From a checkpoint of a small sound classifier: batches of 256.
Rows from block 2 of a small sound classifier, named by matrix and row number. Rows with one number belong to one neuron. Each number is 200 + 30 x the weight over its row's rms, rounded and kept within 0 to 999. All counts start at 0. After the name is the row's rms in percent of the matrix's.
After each neuron's rows are labels from the 100 clips, of 14848, where the neuron reaches its highest value: "band" is the frequency band that holds the peak. Only what is clearly more common there than usual is listed. The data: babble in 24 made-up languages, each with its own sounds, syllables and stress or tones, from a formant synthesiser.
# fc1: MLP up (model.blocks.2.mlp.fc1.weight, 1024x256), inputs 0-127
# fc2: MLP down (model.blocks.2.mlp.fc2.weight, 256x1024, transposed), outputs 0-127

fc1.442,108,231,178,210,130,181,222,177,230,181,227,200,214,162,240,160,209,121,218,160,216,223,193,224,193,199,165,221,174,177,191,211,209,195,191,181,191,169,212,203,235,211,147,186,170,283,232,184,210,141,225,177,190,144,149,167,182,170,189,237,244,161,158,186,216,168,178,264,163,148,186,161,133,219,199,178,172,164,195,184,224,179,200,157,154,183,164,198,234,173,202,179,242,185,220,193,218,165,199,203,231,180,179,182,210,237,197,233,222,245,222,212,214,179,162,229,172,221,163,199,201,178,172,226,174,143,136,246,219
fc2.442,142,219,213,223,183,243,161,228,176,231,242,216,241,205,202,182,243,202,212,182,214,215,263,196,193,220,213,161,227,201,195,259,218,226,200,194,240,195,208,235,246,186,195,235,270,225,161,165,172,154,223,186,213,201,230,171,190,179,190,186,243,196,141,182,122,170,176,241,208,186,273,192,245,193,220,255,158,163,200,215,154,206,191,232,222,234,181,217,180,233,176,173,198,226,159,217,221,186,166,233,204,172,209,184,207,211,250,245,200,225,164,228,218,199,224,148,204,170,212,255,166,152,213,195,242,156,220,221,218
band: 1000 to 2000 Hz

fc1.208,098,217,147,223,166,167,216,230,232,174,232,196,223,217,225,169,162,164,185,150,175,221,150,212,216,217,165,220,162,169,218,162,209,208,198,180,205,182,201,187,219,213,146,204,164,242,225,218,188,161,219,160,174,128,162,159,166,199,115,245,194,183,174,183,228,193,188,241,179,173,179,157,160,223,201,185,174,184,209,193,227,195,232,145,202,196,170,182,269,165,244,155,202,212,223,191,184,177,180,177,236,184,188,206,230,230,205,201,210,229,207,167,163,187,146,213,176,223,181,231,230,173,167,193,168,150,151,204,246
fc2.208,119,223,244,185,173,182,145,217,185,213,254,196,208,168,195,198,242,243,185,186,221,215,275,211,185,211,228,202,238,217,161,230,201,223,183,214,230,225,211,230,229,213,210,225,263,256,225,156,185,168,255,199,211,210,215,194,189,141,201,192,225,197,183,223,150,174,136,227,193,169,234,190,203,183,206,229,162,144,220,226,151,171,190,201,218,196,187,208,143,228,172,157,203,187,151,241,220,214,187,233,186,193,178,174,227,197,251,227,186,218,190,226,212,181,217,168,238,186,229,239,178,156,224,168,273,189,215,251,186
band: 2000 to 4000 Hz; 1000 to 2000 Hz

fc1.364,081,147,180,154,207,207,214,171,182,222,204,221,169,194,197,248,209,196,214,182,207,207,181,279,211,193,199,261,263,215,148,161,160,191,201,117,134,208,206,185,198,197,221,190,210,172,207,188,202,218,227,241,208,218,193,208,202,206,185,208,187,165,196,144,207,188,158,204,190,212,188,176,235,176,191,220,172,168,192,212,219,230,214,206,202,235,186,230,170,233,182,171,190,195,141,169,213,146,107,199,175,186,205,257,192,187,213,285,201,192,140,213,236,214,187,169,211,276,235,208,179,163,202,189,245,222,182,156,148
fc2.364,103,195,236,243,234,333,194,221,238,129,188,195,189,223,164,195,203,246,217,164,198,235,158,143,237,189,238,229,198,208,212,225,193,218,204,192,203,230,198,159,150,153,236,220,246,240,159,211,204,208,187,195,214,237,163,216,223,210,145,206,172,190,238,252,191,146,201,202,210,192,261,228,200,219,214,166,202,206,193,222,168,204,213,142,190,232,243,205,171,174,117,201,207,236,222,263,196,201,170,172,171,171,173,186,202,194,164,212,184,202,153,191,202,194,211,197,139,177,212,183,240,186,192,217,178,243,214,194,199
band: 0 to 250 Hz

fc1.154,114,216,214,220,159,181,204,192,229,232,223,188,201,207,230,170,216,192,165,213,174,208,236,200,208,235,196,185,185,166,136,172,171,245,218,215,228,155,198,189,196,170,200,224,222,235,248,239,219,226,195,150,187,185,160,163,133,199,221,238,254,154,191,211,192,194,160,183,189,168,208,200,223,224,186,162,159,128,175,226,205,211,191,197,215,168,182,164,220,216,212,249,195,175,218,145,170,208,218,187,172,211,224,162,213,215,225,207,212,157,192,226,278,163,184,150,230,187,188,201,216,137,178,208,229,226,214,161,140
fc2.154,123,183,199,194,155,113,221,221,184,184,231,219,184,147,244,214,194,226,185,212,182,211,185,172,199,242,181,180,206,143,147,191,230,251,163,278,212,185,226,204,240,231,170,177,149,274,310,173,192,174,180,196,180,167,179,190,190,196,192,228,200,164,181,299,256,158,208,202,233,187,201,142,130,237,184,158,200,221,131,203,183,185,196,158,186,175,184,177,208,210,188,210,228,195,205,187,180,252,234,218,227,162,171,218,213,239,178,209,172,207,231,210,176,177,174,200,241,174,187,214,186,193,196,198,218,186,197,225,175
band: 250 to 500 Hz

fc1.726,090,178,177,211,178,148,210,211,234,204,236,205,208,172,235,191,177,126,189,162,147,217,210,224,193,230,210,212,171,137,174,184,207,233,160,201,194,153,235,170,196,233,206,221,145,246,247,197,202,167,171,179,165,119,160,178,129,196,183,250,222,173,181,190,214,184,182,221,204,179,182,141,182,224,181,178,160,174,172,230,211,192,242,164,191,163,176,187,242,172,246,214,239,205,227,173,174,184,182,149,249,199,188,187,199,243,194,244,212,212,225,220,204,169,141,214,190,208,192,199,224,195,162,204,217,144,198,193,194
fc2.726,116,209,217,198,197,211,155,184,167,210,234,226,199,193,219,192,205,216,196,178,244,214,253,187,196,224,225,187,243,205,190,253,206,237,192,202,249,250,219,250,246,184,192,207,267,232,191,180,170,172,258,210,191,209,220,176,197,162,230,144,236,232,178,206,159,160,173,215,198,202,269,201,206,138,188,228,168,186,212,180,144,200,165,211,202,227,173,236,146,215,160,176,210,213,156,243,219,205,196,263,163,162,191,178,160,203,266,217,175,234,181,193,195,184,209,173,226,161,247,238,154,154,214,183,221,210,244,221,214
band: 1000 to 2000 Hz

fc1.270,099,174,205,221,156,163,186,163,230,214,234,197,201,209,212,187,222,148,179,166,202,191,209,230,179,244,161,259,204,152,197,199,211,241,150,158,190,191,215,193,201,208,166,170,164,232,211,244,189,203,246,193,158,153,222,189,184,155,219,190,169,193,232,133,242,228,209,208,170,204,169,152,211,150,142,190,134,194,210,152,251,280,161,171,173,187,127,202,151,229,264,175,181,225,175,206,210,138,169,216,209,164,168,201,133,230,210,228,190,191,201,197,213,241,173,178,212,229,161,256,178,183,145,185,203,197,183,221,174
fc2.270,085,238,210,189,114,160,200,213,155,223,230,201,177,210,233,192,196,170,185,199,180,141,200,205,183,228,139,201,202,175,167,169,239,200,196,221,240,206,220,215,244,213,134,204,180,217,209,194,140,172,240,201,160,197,199,198,166,178,185,243,234,171,213,191,250,255,207,232,214,226,142,149,180,182,123,176,206,172,170,141,215,195,151,220,183,185,186,202,243,250,192,199,204,222,202,109,199,184,170,214,181,190,214,193,194,153,210,170,182,218,225,177,203,189,164,183,205,218,178,212,128,125,190,192,176,156,212,226,169
band: 4000 to 8000 Hz

fc1.625,072,199,224,206,205,85,234,200,219,206,226,160,171,173,185,191,221,181,185,167,160,196,166,200,242,272,201,173,216,176,156,219,198,251,168,162,187,201,236,173,154,228,204,222,218,241,261,247,192,165,185,223,145,189,190,196,232,212,185,234,211,167,202,188,195,215,211,210,209,222,187,167,183,197,202,180,160,190,206,235,253,222,220,150,211,189,165,199,202,136,244,226,234,188,219,192,219,177,195,183,197,191,227,240,236,198,205,222,194,219,162,229,172,230,174,227,211,229,168,196,167,226,159,230,198,174,170,185,184
fc2.625,067,168,157,237,237,149,243,236,185,205,184,171,190,198,207,190,156,180,207,203,184,245,182,197,219,187,231,242,137,198,186,176,186,209,224,208,180,217,173,188,201,265,234,176,162,225,237,216,229,223,203,186,174,177,244,172,216,224,156,228,198,233,215,233,223,214,220,148,212,224,201,150,194,238,177,144,152,215,213,203,229,181,191,168,220,195,197,174,230,212,234,205,176,232,220,181,174,198,235,181,224,247,172,242,262,183,218,181,245,190,207,212,182,238,145,206,158,187,240,168,211,238,186,216,192,238,175,180,191
band: 0 to 250 Hz; 250 to 500 Hz

fc1.717,109,177,225,191,188,155,216,204,220,281,182,197,226,144,168,244,235,224,182,201,199,141,181,207,181,227,206,201,264,185,175,210,156,226,181,186,157,182,200,238,234,179,171,200,177,275,236,167,226,191,184,225,192,196,203,254,232,222,178,161,216,242,181,184,207,229,200,200,208,158,155,226,179,204,200,230,176,249,216,228,219,211,186,196,211,178,184,184,162,278,209,222,148,123,126,175,196,191,196,254,189,183,201,217,240,225,193,201,205,207,169,248,208,162,186,166,237,223,235,190,177,204,193,155,182,241,212,218,141
fc2.717,127,196,152,174,179,212,191,177,209,193,141,184,236,227,186,246,186,167,194,242,224,190,146,196,221,204,208,180,228,208,219,227,193,181,217,167,166,197,155,224,237,165,185,205,177,171,185,197,182,184,203,165,206,207,178,217,205,215,208,163,189,238,133,161,200,209,195,171,241,170,195,236,205,195,240,252,202,232,273,156,239,190,194,187,207,179,164,142,258,228,190,228,208,149,154,183,172,159,227,247,181,207,227,225,153,233,213,149,159,247,175,198,206,169,225,222,233,215,197,194,201,238,189,195,177,175,193,223,255
band: 250 to 500 Hz

fc1.677,105,228,170,272,159,201,247,213,224,195,222,220,139,225,157,146,247,167,194,201,204,146,248,189,185,229,189,186,217,210,222,238,204,208,215,186,122,187,241,156,169,195,211,220,227,170,160,265,171,223,227,217,155,204,237,188,185,214,202,189,220,156,196,189,140,210,219,192,201,172,214,236,229,147,194,248,197,168,172,169,222,258,194,223,189,247,176,248,186,214,223,209,216,212,207,185,207,183,207,173,160,172,213,182,136,217,189,182,213,233,177,237,255,266,182,197,189,200,142,201,182,240,167,214,216,199,189,188,217
fc2.677,110,191,216,183,151,159,162,223,189,162,188,150,202,181,204,202,226,184,169,227,253,239,200,235,196,196,264,163,198,210,208,223,181,208,200,204,178,157,173,174,211,186,230,235,277,218,227,193,226,181,225,167,222,215,172,190,209,189,160,208,225,174,200,194,191,168,184,198,228,163,221,250,229,229,213,201,176,157,216,231,199,174,196,216,145,184,191,174,173,210,162,198,211,215,205,253,171,123,236,173,195,251,213,172,208,162,202,215,178,185,182,216,194,205,237,178,195,213,172,160,164,201,188,206,237,214,233,244,213
band: 4000 to 8000 Hz

fc1.309,120,154,165,144,186,199,234,220,195,180,161,169,223,182,171,239,188,193,207,171,171,192,182,263,151,208,205,189,211,194,225,205,170,198,190,118,166,173,185,186,225,185,204,168,193,232,180,165,221,163,167,190,195,163,244,201,183,259,176,149,189,183,158,90,201,213,179,234,217,180,180,234,199,211,220,247,210,194,215,229,266,212,198,171,177,158,171,176,196,258,223,233,195,124,151,162,154,129,174,242,211,206,183,198,234,238,162,188,202,192,192,256,227,199,219,178,200,266,226,166,180,209,192,174,190,208,197,207,230
fc2.309,164,196,179,173,219,211,239,181,191,225,232,178,221,214,207,191,164,188,248,222,171,238,194,197,218,158,233,157,188,228,231,181,227,169,168,185,215,166,183,200,213,181,177,217,179,154,193,212,249,213,144,185,248,198,187,208,201,199,215,209,266,234,188,170,161,174,280,206,224,210,207,231,201,254,134,208,198,256,188,207,223,196,249,205,189,224,172,170,199,216,201,261,240,216,224,237,176,154,210,164,183,225,250,218,213,236,196,156,215,147,189,175,161,210,139,159,170,205,220,164,187,181,195,209,171,222,221,136,209
band: 0 to 250 Hz

fc1.579,125,228,175,245,221,170,181,169,206,219,205,178,215,181,203,215,163,193,221,199,209,199,122,184,237,196,174,165,184,198,226,182,245,202,215,197,189,192,179,266,215,186,167,153,205,234,200,223,216,156,200,171,186,170,237,180,245,186,140,195,195,232,214,191,284,208,181,184,211,220,177,181,163,198,230,177,167,223,236,234,209,193,235,191,196,214,188,178,251,186,246,190,174,182,189,205,211,190,205,213,217,205,217,257,278,194,202,182,238,232,207,180,130,185,174,241,165,215,215,226,220,215,162,176,187,163,159,219,274
fc2.579,167,209,216,190,184,157,217,250,210,173,273,231,148,176,151,171,226,215,156,167,178,198,189,187,207,223,190,250,222,193,176,158,183,206,196,185,177,246,229,150,165,238,181,220,157,263,214,177,163,201,231,248,177,231,169,190,207,136,154,267,179,125,233,200,211,189,147,223,177,164,182,127,167,203,198,179,207,142,177,177,179,186,229,164,217,226,212,253,238,172,173,150,224,161,218,186,231,220,164,217,175,163,181,196,212,179,214,205,186,270,235,203,190,205,157,236,206,203,197,218,228,182,235,145,239,196,160,211,176
band: 2000 to 4000 Hz

fc1.680,100,186,166,242,196,148,213,157,226,220,227,220,179,168,157,189,179,177,171,128,183,170,191,206,227,251,182,212,224,191,162,212,191,241,190,156,167,195,231,180,170,230,209,160,170,243,223,223,175,213,212,204,116,159,264,168,242,187,195,189,194,176,223,160,220,188,191,239,193,210,189,173,192,177,168,211,146,179,243,218,226,255,218,168,189,187,126,226,156,209,263,190,184,177,138,204,210,167,159,195,202,165,189,239,186,230,159,226,202,168,170,248,198,253,182,219,221,212,195,240,199,248,135,175,228,193,188,218,234
fc2.680,108,186,158,193,178,202,208,242,228,212,222,206,181,258,178,174,209,191,222,180,170,228,206,243,211,220,172,276,195,155,236,168,164,234,162,213,188,225,224,160,174,216,181,189,146,210,202,220,233,251,217,232,197,185,226,178,138,143,197,203,159,148,223,169,209,203,195,194,164,221,169,154,232,136,194,178,183,133,172,173,181,211,213,166,169,203,180,229,235,232,208,160,150,171,189,133,232,158,141,225,187,193,155,174,175,205,191,199,216,197,245,250,221,222,155,220,177,213,206,240,229,218,185,152,210,222,187,162,169
band: 4000 to 8000 Hz

fc1.585,104,183,172,188,148,152,207,175,159,155,209,263,176,177,273,206,149,196,192,137,213,195,243,209,191,233,201,215,194,196,196,194,222,208,212,185,229,228,265,215,242,174,177,214,148,224,232,183,169,175,206,228,153,176,136,205,134,184,239,213,217,216,146,207,201,162,230,260,188,145,199,173,148,173,161,194,191,190,132,166,220,176,186,189,179,206,175,222,239,196,178,183,213,210,193,193,234,204,191,208,200,128,174,175,147,240,232,193,174,224,197,151,196,162,189,197,236,188,214,212,188,160,189,211,195,178,197,209,227
fc2.585,122,250,204,233,214,159,188,248,188,216,202,217,265,227,179,195,238,274,225,194,248,206,209,191,188,207,175,183,200,194,176,240,231,201,219,272,227,215,200,234,220,190,205,212,265,205,230,171,176,160,189,185,202,169,257,222,204,196,187,174,211,204,182,247,182,225,192,209,197,233,202,207,228,190,252,195,195,205,180,200,153,207,213,208,235,231,170,218,189,228,165,193,193,253,212,182,220,275,208,189,227,191,189,206,260,179,199,227,235,259,203,232,225,189,208,168,203,161,212,190,174,173,232,222,203,160,201,227,204
band: 1000 to 2000 Hz

fc1.398,094,243,196,191,152,179,214,191,204,202,213,208,209,200,171,206,262,187,155,186,164,121,197,200,224,222,185,161,249,209,201,215,146,208,211,173,186,175,202,216,207,179,219,198,230,233,196,232,169,232,173,180,159,221,207,218,213,208,195,155,262,166,152,194,172,183,232,259,222,193,198,233,183,203,203,228,201,187,215,208,238,182,182,230,178,169,202,173,193,240,195,250,204,174,157,190,188,208,208,223,169,193,227,222,199,212,187,186,140,164,98,261,212,183,205,198,269,198,172,207,174,235,188,199,223,188,209,211,221
fc2.398,107,211,215,185,167,103,139,174,189,205,186,261,165,147,213,213,232,190,144,213,220,177,227,123,192,253,198,206,209,183,190,199,201,217,236,248,180,170,205,201,210,200,196,187,235,199,274,186,123,169,209,227,179,214,145,194,203,165,223,220,214,171,194,309,172,155,208,256,191,171,247,185,196,193,195,212,149,167,226,192,199,179,221,178,162,184,161,202,200,191,177,140,200,186,199,225,215,291,255,184,202,156,220,185,184,210,157,218,168,207,179,196,195,192,209,219,285,163,154,218,170,222,285,179,228,144,211,226,244
band: 0 to 250 Hz

fc1.366,115,185,215,233,174,189,221,191,239,225,206,179,213,197,223,177,223,182,196,211,181,216,207,208,209,233,202,208,181,122,133,177,173,267,170,214,169,147,200,212,199,199,196,216,197,247,241,217,237,211,209,160,190,172,181,176,160,216,215,230,242,173,186,197,235,200,146,171,178,140,200,179,193,231,185,155,156,161,180,238,203,208,191,185,220,180,172,172,217,226,211,237,203,162,203,157,176,187,211,202,201,213,200,165,233,213,201,220,235,170,208,254,266,158,177,161,185,197,202,183,221,155,149,217,209,234,201,198,130
fc2.366,133,190,197,201,152,126,226,206,197,183,246,214,181,165,245,182,187,248,187,209,190,216,186,175,206,236,182,188,197,156,151,169,236,251,158,288,204,201,230,203,232,217,157,187,160,286,316,188,197,193,200,189,180,170,180,186,200,172,182,233,208,153,203,312,260,157,187,202,222,177,200,167,135,226,190,135,200,199,154,218,179,174,197,146,179,197,175,190,191,228,186,197,216,185,222,215,188,248,251,200,209,171,162,208,220,229,188,201,165,177,226,194,173,188,169,199,239,173,191,204,198,186,188,196,232,200,222,232,161
band: 250 to 500 Hz

fc1.160,102,199,207,198,159,132,198,174,178,173,218,268,176,187,275,185,169,210,202,147,204,201,238,194,197,251,177,215,178,179,197,180,247,223,197,195,223,222,263,229,227,192,157,193,161,214,236,208,164,183,216,216,146,165,139,218,150,174,252,221,221,205,178,209,200,171,251,249,184,160,203,175,145,177,144,186,184,218,131,170,215,191,172,187,180,213,171,220,219,182,178,189,207,233,224,216,228,207,200,192,194,124,185,181,145,227,222,202,177,211,196,153,189,174,181,192,232,182,188,229,178,157,180,212,196,179,184,214,214
fc2.160,120,234,223,238,219,165,180,235,181,213,187,226,244,224,197,218,240,268,220,204,251,202,221,180,193,203,181,180,219,196,190,258,236,204,228,274,235,220,192,232,226,176,210,219,267,207,232,163,181,163,204,195,208,172,241,233,184,205,202,162,200,208,176,267,176,210,189,202,202,233,218,217,226,178,260,206,198,204,184,207,163,221,207,210,222,217,165,206,177,230,160,200,178,233,190,198,212,278,229,203,209,185,188,199,261,181,203,223,230,262,191,228,225,175,216,174,216,153,212,192,184,175,225,232,195,170,199,238,201
band: 1000 to 2000 Hz

fc1.352,108,192,162,191,130,176,235,232,237,187,208,170,180,228,232,162,191,216,160,204,216,203,195,207,211,228,208,231,190,176,157,185,180,242,175,197,198,166,193,171,170,163,207,166,158,260,231,239,220,241,173,175,184,175,169,193,156,154,188,208,182,192,231,197,231,204,205,181,161,227,195,188,198,216,163,149,163,185,165,198,226,237,156,174,188,184,150,173,177,246,239,234,177,240,211,188,183,182,213,206,176,215,169,168,197,205,231,187,156,147,182,241,240,211,199,185,220,212,219,192,207,191,138,190,195,257,179,182,152
fc2.352,130,224,172,193,148,170,238,236,207,188,231,195,178,200,226,157,178,236,202,203,194,204,167,202,219,186,178,221,198,192,192,140,234,194,179,241,163,208,208,170,202,182,184,176,149,210,253,207,203,240,197,193,193,239,170,224,189,187,150,212,171,145,213,298,233,200,207,178,197,196,144,223,188,198,230,169,267,232,131,176,208,148,165,151,199,261,230,208,215,225,167,195,187,229,239,227,219,243,208,196,190,199,148,233,213,220,215,192,154,163,228,189,173,207,186,196,234,212,200,210,198,191,182,210,221,218,167,216,163
band: 250 to 500 Hz

fc1.189,105,219,211,165,187,183,210,165,214,223,165,218,210,195,182,248,235,206,158,198,191,148,189,186,192,193,165,195,239,230,233,215,181,181,240,174,207,193,169,255,199,167,186,145,185,200,231,198,184,193,158,198,195,197,190,242,236,228,211,139,212,227,214,197,181,209,250,246,207,230,189,229,150,204,170,234,182,243,239,183,239,206,149,217,170,137,195,148,163,240,206,225,162,159,139,193,180,212,214,263,169,184,225,200,206,178,177,165,175,189,120,229,202,176,217,230,271,200,169,192,146,233,207,191,166,217,192,221,209
fc2.189,120,251,204,194,168,113,185,180,207,190,216,251,153,157,199,203,234,191,139,216,197,155,238,115,188,239,186,193,221,206,163,216,198,189,255,222,185,220,198,195,200,185,183,201,256,208,263,196,120,182,221,226,177,217,162,187,179,184,228,209,210,163,168,301,149,162,195,254,203,182,235,188,192,182,210,211,159,153,212,178,227,194,204,180,182,197,150,217,218,167,182,176,239,201,196,187,205,287,254,195,171,167,214,186,173,236,212,203,166,220,167,208,224,191,207,217,291,177,172,217,183,206,290,199,222,138,200,228,232
band: 250 to 500 Hz; 0 to 250 Hz

fc1.28,072,210,239,190,191,143,223,210,206,200,277,158,149,166,209,170,217,217,183,175,177,220,167,197,247,229,183,160,223,199,155,209,182,216,187,183,204,215,222,177,179,211,180,243,211,225,233,255,192,169,188,215,172,210,181,159,231,177,191,237,217,133,209,198,203,193,182,220,206,192,191,202,161,196,222,163,183,166,184,232,248,201,250,170,182,206,180,207,213,107,213,203,251,166,246,213,226,185,207,178,167,192,230,218,222,209,211,201,185,206,157,209,168,222,177,239,211,229,135,202,192,198,174,195,223,165,154,161,195
fc2.28,091,166,150,220,233,135,239,204,162,183,196,194,157,162,220,167,134,222,178,187,190,203,193,168,222,231,231,230,160,193,207,168,181,218,202,225,194,242,203,206,226,258,190,147,187,201,216,212,169,238,226,253,140,207,239,190,243,228,179,194,210,240,235,234,233,172,212,188,183,203,226,178,163,183,153,140,198,249,197,191,206,182,169,192,214,217,220,223,200,193,214,148,169,214,232,232,224,232,227,200,200,201,177,245,231,201,223,171,205,163,224,173,142,256,168,232,203,173,267,192,180,252,214,187,181,251,215,188,239
band: 0 to 250 Hz

fc1.592,115,206,195,186,128,173,206,225,154,169,188,189,151,164,225,222,225,199,132,189,215,135,227,207,192,238,213,158,261,206,206,256,204,232,172,185,199,162,235,168,245,187,214,233,190,227,205,206,169,210,188,221,174,217,207,239,159,179,207,169,198,173,174,209,206,218,245,215,234,169,173,235,225,126,210,209,194,186,185,186,216,205,156,229,145,155,203,199,179,239,210,195,178,212,150,212,210,200,207,207,202,180,204,236,133,191,198,187,133,204,176,221,185,210,231,193,283,205,160,208,151,235,192,190,233,182,216,240,211
fc2.592,140,188,204,207,178,185,148,229,183,178,188,212,176,212,204,228,220,170,182,210,207,235,205,193,178,223,229,150,179,155,233,213,178,233,200,249,191,132,203,170,187,249,241,172,186,192,192,158,212,169,167,203,210,197,172,170,172,178,186,251,211,181,223,199,244,155,189,197,185,212,244,189,182,266,188,212,184,167,187,232,145,219,253,229,167,184,194,196,221,213,199,182,173,197,208,226,190,173,224,164,267,211,213,179,195,154,169,227,219,151,235,206,173,165,238,223,172,180,173,191,226,226,179,178,238,215,185,223,216
band: 4000 to 8000 Hz

fc1.255,110,164,220,247,204,197,242,162,245,243,191,172,204,145,178,258,228,162,158,201,171,137,155,219,186,257,212,202,244,181,165,233,208,259,216,174,125,203,223,222,195,184,159,205,184,252,192,208,174,157,188,165,111,203,221,208,243,241,225,179,158,184,222,178,235,168,169,178,223,218,202,199,183,227,210,199,189,222,264,215,204,204,218,165,176,217,194,212,150,209,227,227,245,155,137,162,169,194,195,236,220,205,224,241,207,237,203,230,184,206,182,244,214,194,178,224,177,199,182,181,182,219,164,188,183,197,181,228,176
fc2.255,121,161,204,245,226,275,158,183,182,285,163,191,208,158,227,237,210,133,210,231,191,229,216,184,225,186,200,209,222,234,232,199,235,220,211,209,221,223,238,251,223,157,149,207,164,168,162,191,178,197,215,210,172,212,208,196,169,189,258,157,192,225,186,258,182,181,211,206,191,237,239,226,229,158,229,232,184,207,220,178,175,173,195,199,179,197,238,174,206,219,187,226,163,142,170,151,227,258,225,270,187,204,234,187,248,243,230,210,179,237,201,219,206,204,186,212,184,142,210,220,199,182,145,192,190,199,203,180,190
band: 250 to 500 Hz

fc1.308,105,203,212,197,145,161,198,177,161,168,236,247,194,160,269,189,172,212,202,145,218,208,230,208,190,235,196,198,199,183,174,191,229,224,191,197,230,219,272,231,243,164,148,209,169,245,241,186,190,160,217,214,159,194,126,197,142,162,231,219,224,200,161,219,183,167,235,268,185,151,198,176,159,179,180,206,194,182,140,194,208,164,182,182,174,209,191,210,216,199,178,181,214,222,201,196,248,210,193,211,195,134,187,178,173,229,233,196,163,210,203,169,215,151,210,173,245,185,194,243,161,152,189,197,213,156,188,225,209
fc2.308,120,233,198,218,207,135,196,236,201,210,197,205,270,207,170,193,224,276,205,200,256,199,211,197,188,206,193,176,210,208,182,249,244,193,215,280,222,201,195,253,226,174,188,230,272,204,240,153,182,156,195,175,215,175,249,246,211,209,180,174,201,229,180,238,179,218,173,213,210,202,197,216,227,201,258,211,192,211,207,198,157,193,205,210,229,212,170,203,193,227,171,176,196,223,190,197,221,276,215,184,233,193,190,190,250,184,215,197,226,262,200,226,216,184,216,163,222,166,223,170,193,198,255,195,198,165,213,252,210
band: 1000 to 2000 Hz

fc1.560,116,268,191,221,161,203,250,220,205,216,230,218,181,197,201,183,250,182,207,158,210,147,211,215,161,197,110,157,236,211,191,193,167,181,218,167,205,192,233,174,222,232,207,156,213,197,161,210,169,208,158,223,183,216,237,196,204,233,195,214,240,136,209,191,214,227,217,254,203,233,152,228,189,180,216,189,230,182,168,220,201,207,228,241,160,210,195,250,180,214,206,208,220,211,219,175,235,211,153,181,192,181,232,254,214,205,152,200,189,164,199,242,209,221,165,211,202,212,147,211,163,194,211,191,171,144,120,183,186
fc2.560,134,203,168,165,178,208,160,191,178,179,184,224,230,261,265,187,170,178,213,221,222,180,228,205,175,232,181,211,166,166,236,158,215,210,172,286,195,189,212,157,206,192,222,207,175,198,177,204,178,217,221,176,212,200,170,167,160,152,201,213,201,166,151,214,216,235,209,198,209,198,218,238,211,172,240,201,248,154,181,159,162,182,179,208,181,200,225,203,222,208,186,211,204,212,201,194,192,265,202,208,234,181,179,160,171,191,207,179,174,167,245,152,192,186,210,163,221,180,186,228,212,145,229,229,289,169,244,198,195
band: 2000 to 4000 Hz

fc1.179,100,198,171,261,164,169,209,164,229,230,237,204,190,156,177,172,221,157,164,172,194,180,198,204,207,257,186,241,219,164,154,227,190,269,181,159,155,190,240,184,204,207,180,185,189,220,222,243,179,198,238,180,124,181,226,164,212,181,205,199,200,143,216,179,203,191,198,224,179,178,194,173,228,176,163,204,134,158,249,198,224,236,184,166,159,194,144,211,168,228,245,167,182,186,141,183,210,181,180,215,184,163,194,209,181,223,185,243,172,205,170,258,241,248,168,206,226,200,181,257,173,218,141,195,227,173,192,222,203
fc2.179,095,187,148,212,185,206,184,221,197,195,183,222,163,274,194,189,189,172,202,185,179,186,237,193,194,230,179,286,194,181,225,173,171,203,202,197,224,240,224,159,186,224,209,190,176,171,175,221,183,240,252,246,183,180,233,183,136,188,225,217,168,180,189,168,186,218,228,213,174,240,179,171,253,127,161,194,191,142,189,112,222,227,181,187,171,181,177,230,222,219,224,179,165,228,202,137,223,136,160,210,172,181,162,177,120,205,134,184,215,212,226,185,237,241,155,204,188,200,218,227,218,194,196,169,180,226,222,162,190
band: 4000 to 8000 Hz

fc1.715,097,147,214,153,184,148,180,137,199,184,160,147,203,224,178,223,197,213,181,186,161,166,230,297,166,192,233,234,206,223,251,213,220,217,145,183,194,176,231,219,171,198,220,236,145,171,215,187,182,223,255,201,167,197,220,199,207,192,235,188,189,240,194,203,208,260,192,204,214,167,110,216,255,165,206,224,149,186,253,173,202,169,191,213,184,161,204,194,215,216,250,200,241,170,149,204,222,199,185,211,238,228,192,160,157,189,195,206,151,224,186,144,204,213,197,221,232,273,202,170,228,187,187,211,212,222,263,216,195
fc2.715,122,184,188,188,205,168,204,259,167,192,210,166,201,242,171,182,207,237,240,177,188,216,196,223,281,194,225,184,186,213,188,198,204,201,166,179,185,235,214,181,211,269,263,242,249,223,199,221,222,247,262,185,205,241,246,175,247,211,162,216,238,189,168,240,183,187,149,190,215,180,183,188,237,196,222,180,178,166,201,206,150,165,213,220,223,221,266,208,218,196,179,183,200,233,220,221,201,200,197,185,193,226,137,226,223,152,183,208,198,259,163,217,171,259,152,241,175,230,253,177,215,212,195,220,244,208,229,194,195
band: 250 to 500 Hz